config = dict(
    arch='transformer_decoder',
    layers=8,
    norm_position='res_post',
    fused_qkv=True,
    optimizer='adamw',
)
Rows from block 2 of a small autoregressive pixel model, named by matrix and row number. Rows with one number belong to one neuron. Each number is 128 + 32 x the weight over its row's rms, rounded and kept within 0 to 255. All counts start at 0. Numbers have three digits each.
After each neuron's rows are labels from the 100 images, of 14976, where the neuron reaches its highest value: "strongest on" is what is common among them. Only what is clearly more common there than usual is listed. The data: scattered letters and digits in many colours.
# fc1: MLP up (model.blocks.2.mlp.fc1.weight, 1024x256), inputs 0-127
# fc2: MLP down (model.blocks.2.mlp.fc2.weight, 256x1024, transposed), outputs 0-127

fc1.487:183130113093129119075158129147084185123097104135127080136135086109108129128164139100149157107098102146075117119139118102099189105127155072152163194153170160167097069127154159142082154203097100141104062098096136111141151129112111162097136057150136182151130165092092149131132106134122111149106177131117193083129139172128113075161153078101156105134131097166142130155163095138123082173104
fc2.487:047164124157126128142213163163099126198078141114125097102117113155130126109105099040097086131145101127118144088121163139114188140129083149102133119159109115094088156102123141150111151150122083105132083145145124118179101139139036101156191188168145091109177057143099136135119160148120136119128147105200149068141107167145066075172180155107105068131134165080131142110135141190150179177119
strongest on: green

fc1.581:154106143152114085148152088136118090119118125117102126160161113131085146136153132149116154143159150141133039142117166123071160127178170130142062116163157195160139130119094159123126147168140144153086054121150124112130159100148106120075189089077073164143119148134103158094170120124075150144124157145090146102175125164148117091158153117145133100168166088130157154100134111110087077115132
fc2.581:082123160158127163164109159195153084052111107157138135132141154082131174190129123183184147085138201113149166138132132083113082096094170145088108173118108166142128143142080116110180161128197155201192098148082097083168144076114097095106128118112133124153114088155121077140218137139134201099116086106121105154078084152017125158077137164141100092100190162106175116127109137118169162173098
strongest on: purple

fc1.199:128104114089146170124083134110140109146106090137105088146074175120107101123160134097073155082130105154062014115147147143107179141157106103167127133106135106154170145145123183133134162156093142131095112098145093127072118118166162166161085130144109093113121162207148136116086143132106124189094161082125113113149099133152184111111096159084112147139158129146078107154187071136113148189159
fc2.199:121130108114096102164182181118127148111178160087128180115137079110069088147142123113142147066135124084101199181109113101088085105112088194127173104092143098116132041141126149121183172069150116112160117164104125161144112138151139172158211181173113141158141156121135118156130126141090088114101109134124103148031117114128059120121156080112158138160104143123130171123136194133080068063103
strongest on: green

fc1.131:141065089077151180083126143147122133118103150078108121112138125144091090196120134113134123084100171181136051167098149153149124150179072176150130139151143151100101158129096145134145109082188142145138084140158124148154088160203137135074120141171151087115116109123155107162150141166130071148185130116131095100113110086133141053107133174095161115148188124101123162145159079080107056117145
fc2.131:163122146114112126106091135150184125107097127108153125124113157128154119139127171061109082141116106162123100127089102174075144179114143099246142089116132123157076129098167151165147171151147110124090117091091088106165096191104147144097172121127141125085096107170156191154091133173149120118168170090126122123105092157148155119162171144085148095073162131113156171156102125132152134094132
strongest on: orange

fc1.508:126110138101094146143121097127159156123090130131106093133099164123163163104136129118041150112180147184150094148161215084102164128127171132153092132142136108114123075177094119148121141152156123139096173113159174158111130149126155101133174159164025144122115138139136186108091142156122129150088205162145162083196146119150152094156148098105190155115084146124136136067096086102131146140126
fc2.508:140103049147089132095101081162119105131162102134131183154109200094112153112098125120159187155161116126147192129058122102095092152086150116167105125085116132149135168117110157156111167142123164205117217185181121133088104083092131139091155081060093145131154144111152170140173149118145085066174105105083104137155125134108151173137131057153147114139150062080126135164128121104114067075113
strongest on: the character W; the character M

fc1.318:191125093098112115065199131143159177133152083121115077069112093118196128142065122135169176137125099136071136129096114129092091168109148074170137148065136130166145120157147190111120087147115108146118133141166145114119149124088138145121136083130128093129073159118108171116134128093052150139094142118163118078100134182079107171139088119029100120175103150171113168160131105140078126133242
fc2.318:115096083129098152130134098153148105144133139160139168185140147168055129099126104078140204146115119128160086121121149118091157161173149084125131159131060094137108188185089120153069142209074126112071190083154175112091098135159104132153149167074070156121168121112154170122113165112188025088093117161124158140170151101142147137124143096140183172094089036100092113123119144171101058119117
strongest on: green; the character M

fc1.179:131062115132139094146122085124113130096120046164087119172124121085190158157159087113100083183100150125127086170101094137110175086119144126160127131123156237130044111115138119093104117212135161123077136147147172129067152143176115096130154065151134092120067105130105187166127136171083118114153154162105146104135153152192111055133139093118156120142119126106097125085153098122124123120117
fc2.179:139108127166168082186090099128120167123182118141147169109153056099137116163156078178108051148078136107188094132158154144151111093185105144111123100128105178161119115078084147133118119114179121104156140143152122088096154100178193143142096166114156087082063167118167096215133110176076178118150131119085103163132140181120155166143127155085083102174115114138111124138174128131113120065112
strongest on: purple

fc1.518:176146116111123169118153092174149113099127077136096067158152115131116148133147182112134142149133169099146093136072106168117144161102118137180061090183134130136118121135107133129102043161119142154136149100112099102116146133128104102111139118132146139167179119133092107121096113074153182127120155101124071181169123123139105087083073164105139082182130101172121120134070047104086157093203
fc2.518:187073126111171132165150127078131106123147180112083171109110121155144135119118105185155162099090157092152158147171064149171142159210130105131117089084101111133165194171132165119125079122132130106105116146142142149122157105116163130156057148061110099110159166093129171143145077180153030100109074133125148115138144158111170152095133100117125062097120102207139132163120117105161093041104
strongest on: white; the character M

fc1.540:123144178120092108099104175156135190081225132137135056128145074131135104172085129137150092108164139091035116132071095132092115126121098055150108145177141094113127122142087099092173166159127194118110149167128153115083119127107132161113108155160167113167066138115113151089102108166109127171149162148113112147119119099108117139112120142097172126124174169216120139128088100120099106160093
fc2.540:159094158080110211095101165135144167083134042146145046101129118124129052162139137120125135084159122078115109136132128185105143110091122123119168094117079029106141112145126139104137103142133145100096111171135167102078147143129099094172150115159146134082073115135118163096093184183184126132164159136117173216105103121159111110155116119132091108137181144174122117147077151145115158136116
strongest on: white

fc1.270:123114096110092178101152105113190080124083082110133059152121174093126132060103193146115172087125117129098095116155173147136134198159161157157117139116107041156113137158120141113135152143056144090134080117156000184117125104171134141123118116123099122143127125144141112076092225090141116130089140033146115163145137128181138150119072130122124152142101158085128129134093117116113145167177
fc2.270:164101107088155128109114167147152130114141140117143106137125146044159147092189119098129158103134115145112098156173147131101135150124131167164152078110114048166111149131116145134152202152086134143109075069155033117100108105104121164127166058162117147156167108159140187135135133138117063109120176095139146154085119096167131117128093146136117145089143200121106183187176103119109072115149
strongest on: brown

fc1.726:122131138073100109086128123158145071126138143105119085142076165135136161162121180134119087136139128072130101202099125137077151100134139135143089053156111142139124100112130177181114174128121157190149189177168116151124109130177085115146118175100094070136068100090086141146146113095136134125109135115161092141089129111073093134111081168106180109157131141167124161165071175171132053140149
fc2.726:163076129135192126092154091105146091132075105147115107084113181156096124165130125139168111139097111114087143143108092109177088134099167143173127120147155131088131082149109120091071081137201152105132136166030181150134160145125181125139092119157167155102107157157134111112114110165122130121113133129113160156062140149147107210128127154139129129170119100137123125056112151150203150163105
strongest on: the character M

fc1.30:163127116068086106105136146183142086125141107146126105123144120135135149107173166131153107181146138138080100114082139113088209144114165127183113125156122169165114130130136173137131139164128115113064140111145128091099115096156126113099171112145086143127137128154088150134132132184188088142118164080136194075141171146120141068122129082124183155193103108110087133121103064148067087138146
fc2.30:117201107122091150076179192099204128106157151104127109121110106145122127156143155092152160097180117088184186118163112086133092122108113168128092118125063074164096134146117144065130142112137107135107147113121113195107085135098116149116157140146172096125181127113127090079156102192123023149113160089113131146148118135115125152196166152155127122136157137132136155172108132105086148159146
strongest on: brown; the character M; the character W

fc1.678:153058104138081123099105054137098144075119107151146099141112128107173162085164115130123219156109106144101106213044088112096114159084194126170162194138114152197106169121111137107169153141140126102042113050103155047093143134134111169092121107111085116175101126156132140130154146138083131157168145131105120123165138120123155110091138107137165132140117172181129138168162063084121132123144
fc2.678:154087066105118132074122128114151136141139111122114119146083175120173111091170161094095100115133121074089168111124105195161142136154079124173118061057121115150102135151124161137132090130104101097089112118168164160116154166090166100147104109172102132103107123106117102136091135144124124192116173146093139120158148122110169114107180197095130096110077157149081150170132175058108195126112
strongest on: the character N

fc1.110:122112110116071162113148081114151091099106114130117051151105102125144147115158134124117103118109124057155093178150096111113092104126075176172125105143105118089118148157131095113163181147147110112095107175162122083172187148139183119144166153166130137189095149136109100155155082151043125143097134138096084107122077129148157145149145140137111157174092073113154110122113156135145141136132
fc2.110:148101112083094111163135121140122139067169134120142083137110154053127143092092158138119156086085193192109068128222077107124201121142143110160123085093112142155064153159134151113114158121142096154112121109137152107215151142129095131073149107087126135174155116109145167153127103160166054122092149133130126145176118128149091103083180169108148105079086186122119133175144053149100091183089
strongest on: blue

fc1.604:137141144149058095133192164189110154143179141136213093147161071076164096112090182152176114126080135117122137134072142155107140133111114150123128094088219085163098115128126156166163145125130100149175122090142142128135120145159147143138173110162135156159177120120097126139139112151137130168110128141125164175109125134175052128138091048106152155179139162141150124101119093073115091155126
fc2.604:138078176108204116143123066121097120132105104169106113128112165088148161108155111162150116105120127103134109101135147126164165131146131150074113191068129162065113164137116096161123115131142160087186101149152130119131180081179125119164080085203125105093054194074127083108140105219140157107102182156100129144145153109138099124146140147170167108167099139154093127091144115122194100125092
strongest on: red; orange; white; pink

fc1.8:102084140120128084113121110115137158124186068079161099168109149143116112141097106142127097148101100194130130095089136149129172135140165095138205116089104106132077191048096164097141089173118206152117126152128075093102155133129169167103106107172163119103081182137100099089134130165057123128149100124061119147129188097107101108139139102098136137114111220215148113156134089150151128172140
fc2.8:169080059086087103086179137157101101124158093065170095135059132068076153156165095139133126174138103093140162119114191129104163120140147146100124114131106080164136122100111180084143119096094157106115101106142102120108123173131153138122099148133128108095089101140074135071096144163171064065133161143093077152154168121116164163129136106169123167166112137103102131176160158140087130157071
strongest on: purple; black; brown; blue

fc1.102:204037135078103073169186087136127089111138085113199107082189114156131151118129114142111069131164130131135090070141132176096129155178116110166097137144139130180141068140059159104124134154119143094152129128151151138078128114191164151073147137132161126106153144098113109087103137139126053131139146098114168162196117177108111109113107075138145136122127122106177136138121103182025120127159
fc2.102:108186175208154129152096155079127147161042162112085135148135100131103089110117110125144170092169099139170118152141134102111133150138089130083174127147113105139151125169157126173148167117123102117116157118162108079129100139063088069123133111084154079151164165109132107137085173170153108199123162136160134101137146159126118112151158161081128139076095141183157129123099108201110088148147
strongest on: white; pink

fc1.499:115130164112075099142098074171125126104148135145173142158146152103083176080154126137117142147149080108104123162108141145100156113111139104156116120140202128140093092107142172136144203113129127104064090072124151135123101138203122118098188147094126197150118221160133142170140162087117045157156182141131128180165108097109089124125149087195151102122123133152146217113132092157112106164119
fc2.499:174141059067111188158160089108143152124152105143150148150145178197117149110067126146155141121144168116151134126115115111089104157141110101141086205146136130128115145134111119175103154129111155196110210129139141129129123138121070086123141185098092140104182139111141169135151135170164096106126125125120137129179113139101194097144144145109098105079103090128153125124076122112121124160114
strongest on: the character M; the character W; largest: M; largest: W

fc1.147:133129121119081092112187131157142124121116036123141095098145071138189121136143119119151120158108171164054088175137164150093175155124160129153141118179150144100095135112159104091151184127070115132094089106151126136121143124105158109086163037173144148126104082125085164093168118128110151156152164101131148101136118174155023090151135132111140107135144125075105209168094097154109145147104
fc2.147:130105135132127093110136115109160145103152109162144148128120101049109149121144140108093142147126097141143122088140143092152129158129139100189168126186109131137092148129140111137077152192183106092102107114100156140075112178170115181119110054150162112149125098055166117089115128102143081120138176109193194125132130115162050200167150129178176183154134088067096115112108120174104093212129
strongest on: purple; the character M; the character W

fc1.90:150096063069100136082129088157117140151147131141158126140146160118148152118158181121114127144116129123130069094101152135082158117124162195153131120152139173157120117137081136134130126160088180130065164072088160147123115126140149127131135072155034125162062054176125147148079150126112120124127176131075090134141160103140154141107139137155191131129096083137130121111095135122100073123131
fc2.90:101151141126116159156114153103114100161151108155092097118090135252075177178161095094124123112124119114066149159149121151146175104099139166072135090163161136111132159125097161132104144130177076103091113142183139107085182121165166093152095173122113127093143146099127139100075078040141096134124148126102210106087124081124141153134104107183129152140158101125089090121118167217215143162064
strongest on: the character M; largest: M

fc1.227:192138107118142120112135155154118132138132116100135056103104110034163117136099130119103118143106130125084111137102148198150139141130124133132142055090217145135143145110151196144121132150077150173148156143144100119140153149098167115120157139142134115116129146123087100109098105118090113181112088115154170128102136091120076165142185074086174134201125136087158183154007098118129117143152
fc2.227:139090185098093110106147133218075134135120120113109105058131129127167119105074126108087087157134089084079127070126113103142134129129090156101099140109136122112150192113151114133125120083117165134128069167125107095161103140171073157160127097133107120094109076140163128094165110170105127087129094111120118155158185119143144145152107122116091112175121096171125141136135120064088242171124
strongest on: red

fc1.674:101126128180063094130112154131102060107158131104094125164126125107104135135121135149139144154098154134135123142085149090114141144136133137152145083067133174155110173153143195121146177128192133181117132164137066073142116061196170131079143118133168200144140140112134110136108107137150164146085090004061092127100173088134115152119131178171165078136153138093147146154129117142128098118167
fc2.674:088093128129040120118146152124130092114135075103141085161143142124181135118087141107058119106161120171104124139126132119106123105093150133147207109114097134110104203128141170124146155116114055163095188113175109137154088144108139077129132164129166147142135091185189112113116145174158194156075081112148148194180138175159182120213161173078109086131124180122116132145152109117145195115169
strongest on: black

fc1.679:125126107105089093121163072151143103119137126140124112175150132127179106133142136162099174157157116090088122133071176154099155138119138164153143044092096142177063097128095101122133140175077140119102145122141160085121147125125092164125089163147133063119082107142042153149088152179057166165147153131142141061148118145103132084081104147094186134187115158220138133158088172118084122183186
fc2.679:112192165094090086165149102202137128141170135133139113111175113109176116120145092125057114141181138124171122129105100124150103129109087102154139079158160123136097140095117066145134156128103154109077091124118117122140132132154075162128139095125154081104114097066120120162123134104125097114192116126167131158122092124114078039139121136119125114116155114069144159159089114203107185184162
strongest on: the character M; largest: M; the character W

fc1.31:147084161097115112120073133131109096163147115074174093090088192087138167073118224209101183118150133147129113105137118153103119166134165170144162123142110073212141094097099137183129131132109156066118141184156076118094133112130107117107114113089103179138121184159145113084070162092125119159116140098126132176155177170088141144098110137098136106167108134163126101132086144135112128172117
fc2.31:172113124125147123081145176148113135135157094093152135116128143095126123126121117112130159116174132103114161145101159123048147133096126228161170068151160074159159140118082187119155123100117137147104069076138075116079121164141162144116160117177136140137159078089110196103046154146178164105135184115091094138043149119123121138085195151172185170190140153089122227119123117126111119115113
strongest on: brown; blue; purple

fc1.701:203087140047091142107127121201136104109159075134135110161170104040141118129097138135098105130113114130059073123116098152086122151126099130186115138104187120156057144136127132123107142179087171132108149085133124125094098090101153168077181107147138141181130135136107130100117138111110119185149151099106189129157096129143114096135149063143195130172153119108142183162080080114006115152166
fc2.701:123169172187108066139072170143138155160140138117105115168131166124132115108147146158137153106157138169122071147111120164125177126155137098158162105111102141125133162153113106167149200137082097134131113119152100116129128080112137075124189061163159159104057148096125115125076117086121128089093176108159063134107152167125110067139067131105144124093109170109138128167153080158152093121168
strongest on: black

fc1.549:100126103135148115127119128135155121121182077124114110155096164060100193150084134132141110165079104094138091116116111130141158115092099140170129074142114157157122127104162172148158075118175097125181073170149094081144127117195105161135132089115168189146173146115108106135096091077161123152148108105136146174095101183088066212145118131128115093122137204121094144130112077112116125198153
fc2.549:180125119108045062150107121175106102110128151107092100111108193115098118141063096182113174104161162144142093151098126058081188114110095113161105138098160146188139184111125153158181130093170179198114156129097099095137104142117070140104118171092114134150158119183128103132110090159098095152137168114143075133229134096122187072106100165137123135109132159209189095111162077134107116159128
strongest on: the character M

fc1.466:131127084074175120131093107147142085120140144133137079137097172116089214126091131125149113163147149128113085136124117129116152147125161098168084121152181176169163117110107241116169146140148189122169139135119108084106156119163141102107111160084121174139129174142128129115135082085121128163137121100096101090102122121046115098095109117148145125127146164144124155150127084125077106111148
fc2.466:056151104065099146138151120122197093083181160141109152170141150087137090179169142132087169083162092169130123089106140103181130123125120090137149071068102119094104135180120072090085155150120163113102151120124159158100103159130141091152074131162129156151119069126115102099087097118131134151106159134164128169113106142127075158168120071127182163090132118081111071132120110141128132201230
strongest on: the character N; the character M

fc1.611:094096101105170145076180159159152099111105036144093129163116112120147086178107218132147127166097175116113007073148123090156205123174089158174124054051105149139079172123120121112168113139039104177145172123127134136172153112124130140139067126162113105153167075138142130132096089132149152177137152110141137107115141159165121142110117179080118134142131145086102088171116106088084101148129
fc2.611:137176126167068100160100157160126158072089189102127155142148117139150112123114126089101143128146137170161111135164155061098129144109133159123150148122093141151101144138135133204127168139140128200155142137125121095159116118102060139129199223032096120165157160121171195130153128139091158126120136117147075104153144139103148119147113151140148124095090090144184094093119078186107028104101
strongest on: orange; pink; yellow; white

fc1.738:109103071111085142120115108194182078066134041177190128109133092137124092232126132164153159157079151036151099152122131092118151146202140081170094161125098151120099128174134106094175178119127138121117094123125192103138139165083124111092125136157150112168124123092170108086141108071125138177107153102088131164139149146087135126117182102161155115140179137052167156090063120105117138164085
fc2.738:121114118100103111056178112158159134139139180118160127124096105125157100159152134197135091102088164085154108111097074092091196111141147084200086095142050155149148167165141199112153162080145084131106097097113165133160117175120101145105167145144118168221160127119125133112123131090139085161150155157126058147104148133058080116109168118125150103156149123144116181165088117096102104103136
strongest on: blue; purple

fc1.386:114005152074141147049179151124146144109165128159139155106125145086119116128151153113146101137065153125147141121191077121141185063148147152190102142105121133130134114115110130076111164139082133086158143131127146110114169105164116207149159095154113045114081055164062113148190117094060103104128095127133106112094161134133166122094169130134161106149154132092112157147143113077102107122127
fc2.386:110054154123091082143147140095153099109141107149173181155146068139138150136123083145142078115114101167110212116153091122195174135143157116159147170124123093106097155154099120130077107135144129099170073120140141176095166128156174157127135188137142172071130104047161121110100058102163181072113100081133132169117114102091044158096121107156092102179131100098108120123131134149136151075100
strongest on: white

fc1.37:118131120121142105105164165144121133118088139128160130107120146126109184134163141118130111112089065117134118164073175169132204066143147177144101111127106193138120125120158100120105124165139119102084111091138177195141070137147080150146120100095130147141134074150133168176183106151217125133099156070130110117106151105090131127144086135168125146173118118061077125137135058126136072188183
fc2.37:157085078103122086082187255157064167074154125042181117065129140091125157136127094099137150091130096139122156116136179178121157062170119192178138122117128143150139148133089105103131107131130121119120085121142188147163063118113148126177138108140109136160119091112137176172138138146142132093110172070092174159131164109103138128096143116180133138142083112112098144174152073116131095202104
strongest on: brown

fc1.76:136129146123087143084123100165109094147143156102119120170093164116145158131127230082116039117091118110116106081142128135108129089134140169135108093125134148135145101116109155124094133140090135175162123141106117152132129101146160137154172160069100135145094181126092154157140130080064099184101223148084140188111143129157134156069078150144152135150134101222149125136125116149102039117092
fc2.76:139055140203128107096147157057125111182199145115155116143119154105111133090122164113096060085157094164129093169224134184135129087118147122088210141088128129153150112139119128087099131141091054109162141108123142100143127088118162184175121063130161084080112145130137134114131126102159124157075166164123131130125149100146150139149154164092141175111134158099121185168162086060064130128102
strongest on: white; pink; yellow

fc1.252:129122132145128099083123120133130092146154137118114083118106169075196191096123121141135098153068074124104124085119129183115131129171173150136142098068156128133126117186103165115110144110083122113147122146135169126123160121109212111129100148086141102124064124149089136103140124113067114175073121115097060162122198134090085137111167140123139082186083135174099204154130163110123110096146
fc2.252:181110094113139106136087132129136174163136137132116126177132122108105113106124099131125112140097085138165074160147105186124167177119152062134105178159083076175120185130115178148056189142126140097138094141085133102095114101130122120173159114085131132108128161068167122173090140164167059078216144083143164178116085151150151123131140111162133187139126100120048125148127096172104071071131
strongest on: red

fc1.163:180107135093112174133143037104112100135108068126085114178141129128115154096146103125094067103164176092137121106148109190130099100120086112137148101133124174101160136137130137141170132144100176098139127135186092112156149155161171111122096105142112112146043150157115100123100118160110168194100120174111124043153106122129105131136131112125123111156137067145145124110144115124153124128138
fc2.163:155109142087106163107129101128122135090156103163087092189140154072116162072085158148116104082107231151111099135201113141104148114139127119135136111072125161139104150173156096108141126105089093129113116156158123132214185147138108160098135102074118115145119197082087139146145085114161130146084131151159143140176135120142072095103166188130211127105091162133126116153119076140138090207107
strongest on: black

fc1.629:129102182092102087103159085205153057119154066152165117191151138132154138123170145150163134165128121110060114123020154162107164143149167131179099080074134143163057164140075160123115134149070145142106163079160148098102103104140110146087102115129110100143057168127082163136122163117121127131126145117145138144089133160109098131107117126097180156146115110189115168148083092163089106165157
fc2.629:097165115107077101107166128213123110163189158123116101119120175137136189158079143134136105108201143097199134073123108126122090155084138070125065125133137110073099106110162145163110136138108183184109172163153124156103080116157116117187098110103170144120138129165063174150131113166136109094176053156117075135126098121102103108128123144091109094149157060090201125109086119077136146145093
strongest on: the character M; the character W

fc1.433:132109126165106106111185119172106135113147104153139068091105131118076185153136145132154162129057160144155133087092134138118151122124107118175115098087191182153124169120117179084104089176116141159128171102139164117137156135147157098135145127109140178151195117163047132153126099185090150131121114145050093092152123124173114104108130077123171123129117181128166120092132076130136120147146
fc2.433:152123157090173143188142111141140131072135140133118156093152070148180143132169104135181083164098126109170136065121088139181157142189088178110126090144194139136138132126119121052147093132188096112178094105133159142165135176183106113085134168109131129154161049097107088117143075182135081112123164105124104135124146142166061117101140146145151109197121152176111101101092118155153144102100
strongest on: green

fc1.612:128095123091132085111132065136100103148151123067204097110059178076117087104112156190133113118120162125106109148124145178118122118164085071174078110188143141183136148068183173175141105141131146151105165101149136070090113123132061141106138175085166114159094100130073161148156187064070120121114142155121113102140174108104119099168134135096133095176122092131141126113131142165129121170184
fc2.612:160119142117126106192170116113094142130120141111150096153136128107134104120110102158123112088168178139179131155113138178131158117124107109114134132151128153177179143102169110105153112081137107076118119093132133114106150127111137163105134187122222109096066172084152092083101175166076128106124166129120142168142155143131109140193183157184137093177152133143145195122121097151147196135133
strongest on: green

fc1.467:143110136103102131116089077127094166140185097112164028139116182152100167099122160165106108109146138157130130021126129163093114099148103073167068131119169159180124171107151113155117129123171166175109150137124115082125162114091119177076134146104142212171131205162103132090084099090108154131120120171119135112159139144067087144170181077148128123122158153104211099096104138085139119222171
fc2.467:131136157108075086150186121137106084130109180108162086103088111117109084082138151165190150102099155134145135135187178161134202142138110054152085145094092091164138150134136092107104123064077118088153131105160151114131117129129041123180154162152130107152114151109081129130132145073111128154139169166175148108141141087173065073152120154129170109083115112110177122111167119148126049171092
strongest on: blue

fc1.735:143117068088073152127137120159147189126215144178131058189105120153189115115141127089150138180114132094080092067080123111074133147144104139166130121056133116157128206123143143124218166118123136154086095102114102092100136135122128145135118150159131128147173180135124098116127114086085148156111157114091097118116141100117143122068072132102145128182125155100089110170137083065138155141165
fc2.735:111143097142167183121156176076145129112119188085092103116118161140081142135143151068133112110079133096102148162181148152117168103150137119138134068130096116075122066127135136086128131085123102166160097118080119127136155170094173074135187188171085174159109193156106127116067081102118127160113144136186142099095124155169135128099149155153151118089116137158138127140154118141110067124113
strongest on: the character W; the character M

fc1.723:145096123088107144060091135178149059077136080166065128151148116103167177192184117148159148170123142162095064131119169090108169131070169141183180121091117150152082184146139102116144138152148195134059094121061146090123147105082134160076131086097087112164139106143115131126144066116111110145118203082106104077139125139109091096119096112137197111195154202176137119113126090131132097111109
fc2.723:164122077099084095079125150139149182082105125124064066143118146169189093120114162131182119134186122103053131127147112100121169154141122130112141110093161096129095153167151143153122096108124073083120106151182108156106129156078119118095137111167080155154148101137151161089087130151171129133117209086130143136134156109115113151130128166207095149133106127156112107109100127112073143139149
strongest on: black

fc1.234:070094155128121101076108154185113112078194127133159130098105091086090104165091117112147127160111149074121110146149094079085139107135150100151160113086146130138139135091129201112210153106148146135135119129135134118125135081206136137122193161081159170094126091147131097147168096118162125131150150105021114188098144122168126139126140072135112109140173153110153155172135144172136134063141
fc2.234:054105117100065100119155143187117095096193082137106079152128134113133083115124110046155122138112111071126069111152120108064110117107111120114131109105121110118140115143116178124143145099080122166079138103145139122125124118147098103165164101103184156090123096186098123151155116193160138130131108136115145219143144176175143047153116114116089114116111181112104126116175164118162152106128
strongest on: orange; pink

fc1.452:097092059136115169074069100148096120123147134149175081094097155118101119120112176138131172170090122093152112113115183125125123145183181106148113147145133127117101147141076134135142117138110136085069138151099134144169230123073108134082108147185096161139114167152140170091087173079150132157130087093118090124148196082054128102037188159121144131117120131071118112102068167087126107173106
fc2.452:162110141070102123087150127144113109130231126094128075091085137115150099123134198136136168151118102142107072148125130139059154149113162134116147079160146100153129103128094150158173168112125141126043097137122125125156147146100133114092229103174139143149121131118121120074088143127095088123140116088084070140098140093081116138073162134164107199122115157116117149145093122142097127116097
strongest on: orange

fc1.27:122088079069093147120107088138131112062157145142165142138125160144146196112157148147155087132118133115086088154132159134085176097145155130138106129141099163154113083096122116155157165142129121160107159115110125114128129043199129163138130118172068111118065078147114130158107121105129097144143133151175137136116125122106122132113114113107200147143142130102138116156125167054103036158169
fc2.27:127115134184121177169148112111165104147090149155155149166160075156106163108201154145134152135134129116092081191147124132203146158137117156130174097142093097112101160135136105175094109169117104057172108105152143093121139122154087108147052156086107086111118151153199140128145089128162117141132125150115144087159111086115180115142082202087127092138151099198099029159160171159153140073120
strongest on: purple

fc1.247:220108096110152165071127117175084105077159122136096085122107126112127126123163129113112113153116166140121075138126168159108172108134111135192123130119172164162138074120129156088139106208068108121088126100116112106090159085136142153076107086169105132133144165163102123127111096117102089146116172117117150093159158119157106099113183151167212134145156164138118148110071140086074104133157
fc2.247:106178181147127156129130074117119179121142110165110148198173188133165151100154126161189115185131145106107101097079145185102062146120084164118047168133134138134134103124129087105085067136130144110165139142104174179089110107157119123111128081082127166089147126089048119142116151110142147086165109153144079137086142162145099086133124101103134120134105108143104072166070082095161132131120
strongest on: purple; the character O

fc1.383:118116132097105118151071120137157140151135054062142068141099184133125116126120133105121154036152100121075052121105152167119147176105153122226106145098113098127120160173080111154115092112099178087093129146144122139047128135157164122165101110184115170131046115153125145130094188114124176129078152081099096180146069139143145159107131118121116122134113122096117101141118091114098136154192
fc2.383:161100182134131143150145122118132129118153171063140134153066115091136160114193071141117145026126129142141112178121108110031153126100143128173108108133141120161176099159112200147153167105138156111079107138145122076092126133192135163160145120124098140108139158152083154146141121105134036110116127166116116143129052065115139107146157125085159192139124137167100150130142143096135081082161
strongest on: green; blue

fc1.486:175103125109157134109134099134120083124145128134108069160103178045099150117166129108090098172096165170082076108133166190074168101182110136164093087081179179170123124087112141103147109145106131151118097095144139110083155118179170163105116110160126130134130101131054165122105096143095105179155110130127152090166133133152095092093150155108148155154135135107104177120133100114113094202108
fc2.486:129175122097122143142101104141123142121142129103157111125110146118117113135154120110189128128124110133184104134113206152081099149147162158156090172088133120196107087119073136159119059080098204154129152115143132131101146134123120166106153116162103156105148153147052108177164163149141084079153155161101118117112106094088108129077179140117117107111130091102140122177117190105136111170114
strongest on: purple; black